config.toml
encoder_arch = "vit"
encoder_num_experts = 32
adamw_weight_decay_other_params = 0
Rows from block 5 of the encoder of a small masked image model, named by matrix and row number. Rows with one number within an expert belong to one neuron, the router's apart. Each number is 128 + 24 x the weight over its row's rms, rounded and kept within 0 to 255. All counts start at 0. Numbers have three digits each.
After each expert's rows are labels from the 100 images, of 14848, where the router gives the expert most weight on average: "top examples" is what is common among them; "lies over" is the class under the peak. Only what is clearly more common there than usual is listed. The data: simulated fluorescence microscopy of cells. In brackets: how many of the 100, against the usual share in percent.
# router: router (encoder.blocks.5.mlp.router.weight, 32x256, trained with AdamW), inputs 0-85
# up: expert up (encoder.blocks.5.mlp.up, 32x128x256), inputs 0-85
# down: expert down (encoder.blocks.5.mlp.down, 32x256x128, transposed), outputs 0-85

# expert 7
router.7:092079142093097154113111143130132106127105145125111155124168119144114118090129101150122110117102105102121133099177163114143152117156118144131133178131106126149168138113168134143166095165079142113109129111163174106135147137149153168100159111102109110135147093
up.3:101156147156116180141106090123084131108117143113105119160107138172156097158133167132158133127075082158132153126139116166113138116151080100140130094155122158108096119130129162153094147130183139138099110127110132080168090130129151121144159179109115133128171121
down.3:138096137066101134122102111122128118149141123103131126123109144142096117127140140105117149114159170126090200124110112081153151113157135151163155176117167095129139148125170121143102091138140105129155140184126098118116151144135137131152114125114120183134128148
up.4:104132114143125145050091139103083103148111114147105115127135163115107118125143101119134146164172111062145080117092159105133147107093083109156153128121149159122113192176114104123087110125128128111112136101127106164131066130112161116122104131125142127096122143
down.4:140127135101143144149153151119086156113124158126163160109186115138113106109126118126121147137140118145078140135146138137121133123146160173146143127145158115120114102152152160121155108124145112091133151148069066127127163135109141102136183129119124137123145108
up.5:111132111135141113156130095106143107125071148113141136111146139104182101105133072171137144159128115143154142099130145101132143129123117125189140139114139104129141101153130092123099146135105108129107097142141130149053100134150092147127146142098109141125117141
down.5:087140140101150118107163096101122119109118147117121133131101128137119161105170090078091125123163117126113097127126128144125123163130113157105137109119156171117152141115118150109091107110161128133102114113115182167105121091088120103104163168130134094141142099
up.6:150098139141122104150139132113118147168174081148116116125150143139114163085120114146095150106100114099118089114121128120150113116183132115098136082161113086121157145104101104170114176131129102123105139139103119138094116144134132108174104111143157132107105144
down.6:145135084131151130124167115136139095127141119115146157157111127149098109125143147127109136122137135175103120155143136177136137093095136088141111104090147186161113129107136147112099138110123116119156127107164096070119145153136133141093130142149127132112141107
up.7:117118127119141104173168099139122118134112174089106121101135123128136134091127089166135135139142160141122101124126138179149147082094140150143130127110125080127098129042181170083128128141084148141125151149119143127107123122144114128160158144100095130120137121
down.7:156147109104134173116142171098174136177135105129113164165162177131118136088185080077084154103133152127131089126151117145127097149093102122157144083099134153122141116147121152113096132135139095174142074097116107127115131158097096115150177157143127160128106155
up.8:074145153112073124121125100129134126160150117133148119123105108086135142145119139131147116124141126144076179126105110121126094150144112082167060142127129155138102175147132142139143133128137151161114125153084155099124109100139108141139129123129152113104145143
down.8:112166134177159106131123126130107161107165137107134141133144157165117095152136080146118119123100088167135124111126156108163125097052124134068143144143143117167127109124116117140111115114161121071155113119116108147123111118120131129180104108115124143151152147
up.9:106119163103135143143168115136132167106124102058126128118097062101139095176144115135122125158148111100124143113144107115109129126097119155110104157155178133121144116129092148141121159092140065117114128159096126095127110120117147069138142119110136124161148104
down.9:099089084095137150190090173142160100121142142102136145134091148104152150151124122128098114113134096132121102156136114132120146092140114116162173173099162105133131131096127116149122111154167149122100128143090148135156119139110094162129151129154114131175195138
up.10:143115153139149155121065128160147109108117109131118116113149166186133137133149121176108102142136109138118174132129103126133137150148150109099094077095121115120150135157129125082143099115136160113190159180094138081134127141103131119134101158135124169157128106
down.10:141151149128124141084162143127126113178127136136167167118142111129109130133130180176170141135147129158091118141097126151114135107147102106122103173128115173125094122124103120108148136121114104148140086106135132135084131120066111123169158082119195084111113157
top examples: dim (93 vs 24.6); crowded (83 vs 24.9); cells: ten or more (83 vs 24.9); out of focus (65 vs 20)
lies over: cytoplasm (93 vs 33.8)

# expert 13
router.13:130121147103140117137104134136148120143141148105124124139114130110116127134113099127117143104133082113115123126147102131145142109118103126103081138144117140128130141147120142165101083137149100147149124133120133130100160121161097081071077167098134135146151135
up.0:148103175132153083129119153135116141125131095135174136114109154086122132132126086113117142137088163179108114137128149125144113140167113119162079150120108130102143084087166109090123137098119126092183120100179159125149094140141126166133149152149133054135089155
down.0:078077140168086195086143164169101143148118173139099153131102092112092110162113112125159165135178129146137112132122113134117133101137129074117156126113100111149079115134106128137177084169118104148130138141139126144120138111126107137131155140091155134108102095
up.1:143111141148091130136149153103122101150148068134135146148090133114131139106103150124131135184148135138134126131103170112141112154168112146146162122128176136118112126115138105125124113163103122142206147152142115149141106107101126147077133088125137117141129125
down.1:097122102160164099095091097147125084156140150148134076124139072099094129103112111097150138113119109090180107165145132153109136093121130129133067141141126128127083136141130157122169152117148123126135155155120163170135128100111124049165124169144079139122141120
up.2:135164112146118137130109100127154149144126126163116138098153129095157118111099162143145117095138191127091124102098118083102148118098078100133104151121129148095138097133149123160087133111154113090143141117084130139100115077139128142156093143091111175139136128
down.2:115125149124130137162133072115118115047137140137147150132063068131118154130168135126141119114133103104117103121117133119107121152116146146113123162121130171139132129105131126081105129114116095136165122145153109108099110085148163087126116165118116128120117147
up.3:085117124137146180132149155134157134152129145101149147094093133134135115111156091123113108147188135144125116120154118119118136120139139159117147087107148109110124099103171164196133155105133174128109118132081103146149168107128113130151121111148161142145100156
down.3:140142103179160098127133134120131112121142122148111085151151108115166114101133107074116098141128129069110062154124105131139125116138157124157118120126132108115142132116110093141119159159143127116141132134138167152115134110161121132158111151147117115120170120
up.4:120137163121104136073141094100118155112136122122102165108144117108158134135114113101102138132140115077133109121123105105123141149104133141153144113165097131124130091124143131142122145104142121142112122138180115130146122132164157109158148170103153152142157113
down.4:176114121147139134177128114096158146114123123133170125100127164174145089152135116099122078134114121101177144086157151086096115137135053103141141123116155117112153156158123112095103122086106149109115143124112112077135136110093157107109128114132117116105116149
up.5:159083146142131112135134085153156146123175180117113127132109108110101141168145133133117153146101157147135139126146151133133117153161115108155143138131089076130108094115056150118117141124142145114145148142132109141132145109115155090099169100102125152110115136
down.5:093147099085108133120122172095097113132111149130119116100136143125138114102103101161166098120124153102138080133129152098111141155101161140144080124115142144138154147145142114106136146132130101086128098124101140163101143094084129158100117113147137159113147104
up.6:112114117138143118139095138137130121142153153118106138143155115130149147148144088141080148088112127100172086115171118120173073120099121118126123154126131116135143087134122146146165106156149123143129145122157128108197117139132092092109181131131140122133136097
down.6:123134128152170143115106088102138147122141121128134147127139153170141124152134151147161169146122143124209154137114131109088166134119119119103129129158122126144128108105116133117109114127116076098093125107144125143122114103134143125123073125136164160110099112
up.7:128113153120119118146136149135150153148100129105067149101166125157117152166113105144127162144138114147140164100131132158162154131156109129146137127102143105126111156132159130151116106139147131102138107124165092130143086148123159114067129116086141100128116120
down.7:121160129163118112081149117081122087171129138127145132127123136127132106144105152131148083140117093082082096159123120139074135089094064098096154132144141147110128134167091127133148119146130136135149138157125124113129093110099114127138127125115135123130139147
top examples: crowded (94 vs 24.9); cells: ten or more (94 vs 24.9); red stain (47 vs 20.1); membrane rim (40 vs 12.8)
lies over: cytoplasm (92 vs 33.8)

# expert 1
router.1:153137095085127131096112142116159150164104101112163159151136155123105103151123151131113117142111119124141090100171161125140139102128133155114132156151120150121139133107148100125147093148100138095152105144175131139153148139109162094091134116133098123121130148
up.0:092135152138112138179136103148132097115128129100089104101083104079136136146153093133142101125131132156135117161109132146131093154116126102126126105152156104123145141167113122122175111158135135154070135133113141126133113135114111120125139166180181117129134143
down.0:138126101151146122119155141086162163172134117118188137131154130154137131134133119101166148115063133129125106152146145145153122161190150149130115114125152132113118123130121133131143141122134097123156146114079141118139104141146170111152104121099098116122104140
up.1:108116114088091139167125107145085151101116148143147089106120103149121144117134082094103089121112144061069132131139152119121100095138175172119125198135155156120103139131106110145106110110142151088113152131117109102105190133131138115181089119136144149122153135
down.1:147104120180113084085101121128155120144150135128116131088132120124122119180114115137090155093129120182122085150103135128070145149088139133161166131138118144114129118113164137141158130129167166146103134151142109147142115146136161135105124086133129143104086094
up.2:154095110121126137125126082098119160080125152100138106123126114145151068137117103044074090126113140121095160130133150095140167108103110096145129134117118119094190132196137120094157151106114132102126122126141103157151160102098099144111136162091120119124133118
down.2:117105128132143111107150192146154114125144112138129149125099130098132102106100117156146158134166105132146083132170110111128137143123156164150122133126118122145083122121135154129127087116088169093110108120109143122126165132129181115130151130134114117124160126
up.3:133124135092118143145104113145138133120215104140147091110129114105116136184141129107118140140118125108131137123171142122143111126121132142171109085100151162143139112129149083080175146087123105190129124084123123112119121129113157108198121137140149106123159100
down.3:109169124163143120118112134132133063149144125121120138097108139109130096127138088099099126131118154143149100158126127106108135141131149126155120154104111155130092114091144159127128062152139125107082138141128104158123133098145111098133105148081141138127136120
up.4:168112138144117157152134121140101103132083104167117163086129132138091123083137078098139082116150207126108107114119145126110113090107150097113151167141119179100139142121108140150145108102142137156129122103094122104181132133141190131145127141144129140157067110
down.4:120117111135122121131129118070136174133132153124098102128126114114098105094089129151092140123147106129140119143166120099105145104120135125117132139108158149157155113149134116125162086130135107106136108116142134110128148118153145200125153138133159107118126175
up.5:134122105150136098171122157115125150095109120110108151127151109156087163123131171166147150076151106144103153114125161175178161082073084135122113164167166161118110086142177134098155093127121153110138139144067124108152117122126143112117172097127100118115110148
down.5:106120128140097138126095084123135113137091128134145077114100120161162129132096106161132132107109102117109126104137132171072098171129108138167148149123153074161078139138109128125122106114082125181133094125131078146106139144129120136122116095145131152120131171
up.6:135136123106178163139105138121096101107039114137142102114158118163088125121128100149140129130123119123097125149069170059125100155120178101144100085100101118161166117112125123182107165094152129113118138146138178123115134129153172124157109149131163155119129116
down.6:116118095119096107113149183106163141135122093135120180122164108114129131117066111128126120132158122162113148173123116126191131135111126102152133060163124116120128109141114101134178139133170110107129126108138147112142136127098139144132115121099151157131166126
up.7:142098124125129129175133116135145155148129131154119141131138133144123138149141095142076135128080137137136142133121131143121140127170090096137139182141125153110139124175170121123138151100087118131153149124159144134116127137138102107126142113112156126113142138
down.7:174142183157136109097160091152159090090097148120119170127112072111130132121141109108130095111157144148135075099151143103126147152149111190116125080129096113117134121114137113135157119124123151144144156140140130107130113101144146105133127152159134129156123120
top examples: green stain (72 vs 20); crowded (66 vs 24.9); cells: ten or more (66 vs 24.9); bright spots (64 vs 12)
lies over: cytoplasm (66 vs 33.8)

# expert 3
router.3:129094115134110176156118106141135129159123151135106101145103094068146123136131143112124151167186114144125164113147143129145107132107100163119126089131135127096111149122106155105117159139109146126152153119140071144135148144121124129137165111127132140139132091
up.0:097118148132127137133129091197143130144119149112090142127099147118080149121135163135130148122141122174133101140109116105131123120152130156131089085128128109129072118146120102138144127118172129107136124124134119103125109122182185113163123130123145117153166119
down.0:104149087093128130108153194090118153127102097121139138179150150132114099119131097102104107129075124062081098163098126098122129164103095132148095168112098181169113135185145171171129137138102144113128125131146133144164111079147144106141109090120107133132104148
up.1:070122170146105058098136128154106160147109130164096135135134071125083113143149130144155148120130148115142093137103156126085108119113095148081092146157121159136072163131099109107139122123129128109099088102161161078136117148146114147112132085122127127112156110
down.1:145134088149124143121129100129177131090128123114112124150152121129133140158130136146161129104189115120091110127136118101122147133106142131134118124137143101115107112118118113147114108139106131099072095157115094165122120105134098159118097108143146146131086111
up.2:107180097101102151135137117148126133091115155142136150115140096126097133090151178130120140133197176087131091066134159141146142082160085118154129116125088135131085144091132170076153134123134123090129110159106124148124150155129126133158094108122093127102122126
down.2:103137123118172104129146149112135086122117146116113114106159155143115111104085098104188135122085143155115140127123114087124140129151163110168100161082126145134134129162115119103094118171122128157130099148121088103091143105135138151115150091101118159155126144
up.3:134154108132139172152101125100122100137100101147099081112138127093131170097156113077116153177086120123138125135121109122126136090103128144139103117128104143112111132125121151111140117129101121175098129143126169160078127146111140162135098113142154117121138110
down.3:154148109147137108135121119124128187134158136121158167130169130137107145170156110121106118105085113178108109133159118139191111097139087116093122139102132104131152125109168149155118135144148091117092140163132116125143107142157153129129095161080155102106096113
up.4:092105112148108200124132125113148120150118126127150148125119093147120138141112173118112107141156111130078146100085151129110106162147158201136111121156107157159159107136153130110110153116133090113120109143137108128114150156149115141111114124133114104134108081
down.4:132106150109160082116119130115112105127098131158096127136146173127139111147151073147135140124177097108124125114153153125136119117166160129154122110103084105119098143108154127144112108138135137179165147147117179128148098139151157137117105170161100138115142112
up.5:165130108101100125112142089128127094133143163126083127125103140124157137106095127141138114166148131171105147108162115160164161137092160117072109084179135165101169144154113139149138145159102179142135128078094111114098081147156103117141070151146106081160138130
down.5:129141115152141131149119159142141137129145102160108110092142059167116152102142119178152103103149150148163152172163152099153108103119090144094155130118149130127121094074122110128119142114118151139127168134139103165107153141147174131101136145132143120167098131
up.6:191124114154148092109122133154144110144132098128110131110120146069133155140094136073145110179128154140128099136160106160126107131072112161111177161118147127130148108112149140116125164114095117099116141116145099114158110188085143130136119103173149119106112128
down.6:149130153081106109167114081116138129148147138108100134111165149113163110128147201154122142116122120090161097118135106129150127128167122158113187075136127129144087114095115081108119135118116149140120077115135142158156110172120149132124179096087112127065138152
up.7:095084132124119143132118095093127129136132098132154165098109122150087106121103071144130132080101140118141119069106161130130088148092103170164112113111125134100156151113107099157104122140148124168141123127141125119122114155086113175115119159122125148137107099
down.7:123122147131144111107130126130104090114097116154152126179169150109142125141132090114130151130150105102139177136131132160156126104127094103121127170125122147111171143148110126134161115124107112137134119083126165088166121125151157108114120141113111107102158175
top examples: yellow stain (46 vs 20.2); membrane rim (44 vs 12.8)
lies over: cytoplasm (72 vs 33.8)

# expert 17
router.17:118082151136116091145132125138124123152163122146109126137124123101116045085111108130153130117133196154097134147174127103149154129113140100122127067141135101110120145152129175094152127114120156106112129114107097153124125125117097116158107114123159154120129139
up.0:117086134151139095117133129127145132136165139155078122125130137122164078124140058136123121126079144136128128139148121110109150128089110101139109113111117101117143180105118146145144151125113149091083119105154111113121179126163132128142116144127144095129157139
down.0:138171134161101108152107107123151137134120150125139112144121200145127164140119084123126142130149194074152139127146111149072127112141106133106126089141121138112116129131114133127132124160121086148165140124142109105078139138141152172079136142132142147092121111
up.1:111140135149090189100123146138108172120144102132143116116108152130157095096135179088149131120134151125080109117123133144108148119158157124135180131115131126135132130176111107134182106131089120080137147111180175137099106096122097091151119149113164080082125121
down.1:102152170155105098134129170124174124155112157133120084129109144152092130096119145129140114141137133114120115156121126124118121114085154162149126119118088137102131134098186112103164080135094119124145137115130106118112138130150129113075118138126104113109129115
up.2:129141157135137134135153140122107121102155144131113127153126207153143167158117105177154152108175141099178131111169156137142096111085141134098140152119115163156110127112112157098122079137131164129088153173127189096108118127124140135128155137125157114186126136
down.2:090128118131156094113116132138125114097165110127105164115108059141087125132114156142093101139173144132099099103148125102133130100169144102198119152099155126123103121151149120100129128149150159124126136177133107128108126167125145139102119148086114113124133140
up.3:166164113103111116149160139129141134166109125104102133144129153152127110124143100106138082118148130163078106107131121162122148168106143154081109078132174102142091181092138076068127154146080174146157137123100077110093129155102144149149132133168145144172135142
down.3:102123075120158090146106124123089150157137093145126124129137113095157106119133107131138144126127107119145139119131130127145152148114100130146136097168177161143117125129139161129188109137175132146134116123152107158151127121167201098136108160170141119133143119
up.4:095167138151112146137143152132129130082120124137111136173160108135166136145104137127096132099074140172123227092158153111114151133142124124086128101117111162103151135153126134121147136125118146139145123108140136100123110128100141138168089152126153101142134113
down.4:156131168116124110157107080089111136167129081129114113129096133155095117149140131123121121146162128136093103123110121133131147158107107148114130138123102169132091128134150134123091086123134105136062125194131168142123117160171116148129184112110125154135117156
up.5:130071116103121139167164126145151111100114178179080129110130123133132161111171152123167138155129106105126096141132139121152152106129140155152151116148102133117138145118126137101123105079117098078151109147135108174132141138111166118192162086115134157114120140
down.5:102116134128100130112112111168159114091115101100149063125124160127098142129118141132107124122142140110125129147134103123108105113087111125142147098093092119140123151140110082147143149103129113145131118103134128134111155132167159096110129143140166131144108124
up.6:104134159125122130112112103128145154110172070152143111115115088106143141158129119148085154152071126141076121144099129116114141114073059174158176106136106107140110123123103119115096104174144129152129145102151146133148115135134113140129152136094101131129123150
down.6:144123148140134110115143159147169137113162173128124065122102119105148152121100213112146072113139139095142110126122136129100090131144124115130142117084110143097131140109158149155147108091139113108127119132127143135137113120145147150115121137141157141184125161
up.7:090137136161151134116135159121150149138131135134126116197109095090151099133162127139073134123079156089121065161137102152152094132124137121125163135113088122146132100129091062118131180124154122082173121128130126149151091128127118115151143116148115095185171117
down.7:119127129101132126138164116140102125103147112135136124119152138146107111146060117088182138140126108152107137131134144131118119148122166135148089133099117129126152135145149156151163101138074126141141112142130160099145092093157127108106146115146120142104162175
top examples: fragmented nuclei (100 vs 12.3); yellow stain (62 vs 20.2)
lies over: cytoplasm (100 vs 33.8)

# expert 25
router.25:100159111084089164088139152120147147131127122134124109136093108064148070126119097165137118104154113129117100150097097107134148110124116126058126152140118131176117154146128111144141136132091129160138118126122175116088161103100111171080140121094126149144137131
up.0:154151129131199129109140107153116138128151100154141125168120125077129118160097152117124123110142136130124141149153142117126130128102079106132130122126106126121126122114097131090180161155128147110075123076159116129124113130143124107143142117110135170136149146
down.0:152131131104134101110112190116140137093137134149128102157154144116168131137091199135165162131084108105138158124119110149144155131096122126119169128129171136148121111146093162119143156118131131127123123146116123137142132142108110101151128144187114096132127141
up.1:162081126156127105144129055125112117152154096142095139147111148156145097117104160119147131127150109173154147121125123140118142125134107136070134157115151134079138141140174093119111166140131089144112125132122125134144131146149129138111127127148152166166179115
down.1:130130148113125087121159119125151121139104141138097122127117133141127105110191106116099089140166138146129107123127135111132129151158154121118145127141131162156156111151098081116112120114132144149112124114102131130132127155117122150124117082114121137135090120
up.2:109175142134151160121164155160112101094116134141124102118158095112082158125112122083090091160178153166118156085142128155130117135138130160104126102106108108088098149113109127137129150106164127086096099134114115101123168172103141113194138112093159166145112149
down.2:119128114114113157150140119111134112085132162121134116121129157118125149129137070138166162123095102095159151154118142183183115130134086131156147117110154092125144102139172140135131136108131103163192129149081117127144105150201167089138123104118143122120154088
up.3:165130121144158150138180113111135080102130130150190159124110156124094158159125131080128140101130145133111150136104151121135145134145108161069106133146130133148112105176138156155087129150154162135118118072169106156142142114117112131137117100163140109113133123
down.3:140117121103121113144101136107138161154119127132112117131110147153134104141110118163128153134135146101112139112173170175155130138146161086161149075170135116123140146118106140099141150106111143120117167133112108149115107144105108122116123190160121143125124110
up.4:163137137137129149138141166126138145150126153122128144159167113101119122145145150124108146110072138098148109112091116157148100068135153153111170151138078151147165120100142164095119099134170091085090108150166150096109158152059168116143141155138105174131126112
down.4:136119135149063116081137122121094122129101140117140113141152126107149088093071135079099091112128105179137151163171118137103125146137162133129121135140093125133117128132125130150142127130082148154094115093126105133158121145163106121169171096104107082103124121
up.5:164109119061139103139155163118169167169135140117145150115148130132125138110096147155171119155124147133112126094072149098139117138117077094163169116117147113165146097123097151114169165117127127122079134124151100171143148146125117165134101130152132137127121165
down.5:120091130125152114115162117107079125090115136147103130117144140135132117119117143154133181095166107086150130161157122125066149110114138128124103164131138146149154143148129123134083123139130118150161115150102151145126104131179152153126132145130113131142105132
up.6:130167147116124135095156150155139108112164154141134121112135126137084146170159123145147118105165159149126142151109158114141069097151102109130115111103116122089174141086137120053115160165170150115109126131154110117125100188163147152165143119092140111144181116
down.6:108103120084134121142131127102123136157136120135108115128119149097136094086146097116144108114116115169124125124148145130162145113172141165138143125114157122119137105101175156128142088155141132072150143113134122149162161120182148104109140120129113125121092140
up.7:104167145187125099117128146154115171088119107150151131104154167129158137108102149118161156148124145138167101165152097088143157156092143119122108151112147117155106156117151173167125141149116116137125113125114129142130145077119139144140115112140157116150139099
down.7:146089152134134116096106122137123116158130135142094146115096141164101149129079067138113130127111126140084136112140121107138193142116063166133083157115154118142192126152104116129119119169136113135125153143106124081152125137103064090099188140154119133117128120
top examples: crowded (99 vs 24.9); cells: ten or more (99 vs 24.9); magenta stain (54 vs 19.5); membrane rim (39 vs 12.8)
lies over: cytoplasm (95 vs 33.8)

# expert 12
router.12:146096120174127126115117139137101132092108122144120141149087120143119076100157183145132146131182158151140161138093138157096129126144173107134165123117140098140169116140154121066122136131127136134127153127139165153131093134162129113099129117142114074116122154
up.3:149112130135096077084115096126143131132163178105134152142152116136144092120190148151166126125106146068118119150114108130149155125148167125124149158135136142127161103116132123132124115151122142121128117169128111128103124128132120147107157142120097150118122157
down.3:117105123166142127128160109150151148145121114091079140159139151089136121118101114138117159117142131141152154084110117163158121147158142114103139085134127150180136140135141160133177104129098180149118113132120158121133111108089166093113082108111142132103163138
up.4:127107141122168177121123081091128136085110136138155127122119132138065170123135150143136142173111136192156089106128101121093121088109139124126118109119133148107115056141117091085129124152130091091131148148138118141126136116136108125181121133143121122141111131
down.4:146141150087121119170091153149146147164140110117125105111119096101153159106128102109111101149123178084087101169110118113151112118144123123168120106144121123144083099147130162118120122149138099131146152106131119133120129148147162146125178164145150195135125176
up.5:119130154116181102153111124183152140081169137131132070148107154125123116140144165154083129141115136128143136142111125106144102137168132110137173131131104123109141150103127142155119145152117138123110099140119151091159160131118139109100177081118106100128151171
down.5:122131115104070134108100127134119072110130129113123125118161134131126116152098114118110095143102138109139166133093094186117118093114146117109135070128106154110085117087135132167149149140126164149108086139164148086152143103124098109147130147149145156102156108
up.6:144134126144102140084150151150102132115128149100160128118154143095111116125123127126111157118169163115137163150117103157119146171101084118154122109146168141133155089124103105112161142187158118114082124112109137130119125150115128135104151148124124158136137125
down.6:144116118120117141163148094139143147142142110142114111130138102122117151141149109117109112122124134198113128132141137128073125115133130129107173110147107136076131118111112151148077107111126184171172130131159101096085133115097157132162129123116086145130113114
up.7:112144109179152130136131128138125126119087136145127118174134115123108094101159157101107124125154124134114167146137104119154115095130122111123156110091158143091163087175084130108125097118176176122148141121144129105141138122138175132145115130126102104113151087
down.7:174136110125121102153144133135120112115143133138158142088092135102160162134091146127123116119096150157145092119099164166096111148113136136131114124101136123139124121118135074121118117164167129139146116157122145098143151127142125127098153089140129126123155124
up.8:115094116111115127122137125173090111143132118134146153122144120086076174168096104113115149120023153119167090152163112144136094148090095129137102111148095136140080125127102117116117068181121127136052159128159115095152134141154142118071148123159105095109130141
down.8:124139092079099134152127132136115108135124153096144108101102124127131132101103130118134137136163129169157099153133147138154142119187146123095160112112122132124104156121142110114125152140121126127139114170196069162137141128139145146179123154123146126119168109
up.9:127069151100131127154167096102162133095136143123086154122115146126132140157104123149175151178132111148135158115114126088156114168110106108149112166115122136108107137134115091126109121078159112125148107160110107102144099141150112127159147136112114137129177130
down.9:114113113103101137171136130126137116104134079121152101119147132128122152116196103136090154126130142110118151106101124170113162076107103097127108090136121116137128148139140146125126152157127114110088094137156138108130155162084128124107099119140111147128121128
up.10:092099134131138149095143112092129146142082096145081124122120131120123096116126146100115134167122158141087134132097141098113158169119185130115114125137122142104108164134136140132096150155149144138111135153101124132169056150126091116100099095105105122124124123
down.10:133154118104082151094110182110127144139136133111119180116109118128168109171121116163106130137102147127181111131117148133137116100102133150146159156120152122133143140143146111111096114124157111166116105156120126116098120129164052156144140104128125131145112161
top examples: crowded (100 vs 24.9); cells: ten or more (100 vs 24.9); yellow stain (44 vs 20.2)
lies over: cytoplasm (90 vs 33.8)

# expert 20
router.20:117127113132125161100141189089150131140130134129143132140121134105136115136092158138146123089141088106188080108097123084154132124126133142083090106135109112142097163112167150088108104168132107129168090120140149096087121104177093178112112112119144133128099131
up.0:074161112109124116087129117090119074135129147161155122134114131142079139122136101086060092119130106120149135150118134124123145087112098084153124127127163094075131128133176136096158116102153142139127116120136113078135144125142118173108133142142165152117116129
down.0:120137144164103131125095136139148160150141123122123131126125153142146153098162129092105149140137130112077146168163104112122138124124143147160136148103106136122085135106143127121122157135137134134156128140147105151127149128058126160122184124142138117091148149
up.1:118093104163135190152168108148160081131168158141153147116101135150114103125179091106128161113167119157175112137128139122106134160099156103080140107153093116114129152121152146144137168151178133151131112147095119138112109110053127093096115099119141148119106104
down.1:109158140148152113167103076107133105113110159132188133124138150106133130134086122139120147112096139093107127130142111137124115111165192095109106112121104144131136099152145122149157104154137141085074133128142071159126122140112168124113124116160132121146108163
up.2:152114151111104074127108090130125157154127155110099146140134130100131126134122153136154135136144117131089135174155117122165135122121127140142123130118129117157161109140105094130086156180108125145164101159115153170096097147088156168134156086144115106165103108
down.2:115134077129122136139181101128106088149121132135116116145137165114136083116101114134100147134137155121110151136118114091151125191109107143150094093136106124130161147135134175093124059139147121185139127150122129141132117130170154105170130114115132161127114120
up.3:145102130104093144095160127120130098141106098155128122091098125122121081141105091111125139173127141107095131127156168132102125109132169147130126168103136110099132130087147133104123171115088128091083107143111129093150168140118187177100181142078098120128133131
down.3:092132141136149152109139106139155123085148117138110159121112125101146132149140183108127097137128114184152093122144130123189106131121132123174104089117116067140123113143141097170114107094145107158093131110147158138153116121106117176144112157106133157171117127
up.4:163095095145131118093112172162110120128125140129100105151105144119131121127134123131161127147125107119136149133102096078081081128128128144129136160138109092134155128126138140123153093106139142119129128112102166136123139119126136130137117177122131122138130137
down.4:089122108103188128125117142140121155096135122134132135123163102148147118133141173060100124135116123110142100163073131141171101133076135148108128092104172149127110102126123149130125126145162132110120112122139123107158136110127120175136124107118133122164128152
up.5:158129132114178182119165113160134130099162114118117144123164143144109140139117107092103135132069141152139143128122123166098139106092140114080156107126095126122176157104144161174141156119143181101155131151134122107157132134155135111141116127157156131138120148
down.5:190114129146146106156130144134150161108158117125122110111158090112161123153145154167170123143151119156098118120149114141156118124155136069171159144092195164124123109145137130123115097120114142138109101117120164165155163151151110111109117114109142118112112154
up.6:108109143176147101137119150156145146117079127095140112099143110134132115105157150090144128163159146127103117132128127103093163164152139135167154135164117137149114125109092114068111132100121118107161157154133121147133118124149175174105105123105143171183127131
down.6:167131149097148121126107110124146118106117128137124147131168123102115115111106156127118137114129102064105142115101119155136104153058125160127140127127147142122157107112125084156114119174152109137155117113127116137125127148098087121124136136104095145137132113
up.7:132135100133111148152104100141138119170071128115233130139122135125110132143111127072131100107131161064163114156136112144147163118121112175105122113120153122119105123117119123142139134132144129159092137114152096114102132121170117170091135120152135124139161123
down.7:083179123110123131070139121139106104093115136107105117107120167103149134155149082102123122129148105171146126180107118156112116169152167135153155131124092130155139117203160130132120125173094103125148126156143154103115134111103106109165095107157127140128118081
top examples: dim (83 vs 24.6); crowded (75 vs 24.9); cells: ten or more (75 vs 24.9); fragmented nuclei (63 vs 12.3)
lies over: cytoplasm (95 vs 33.8)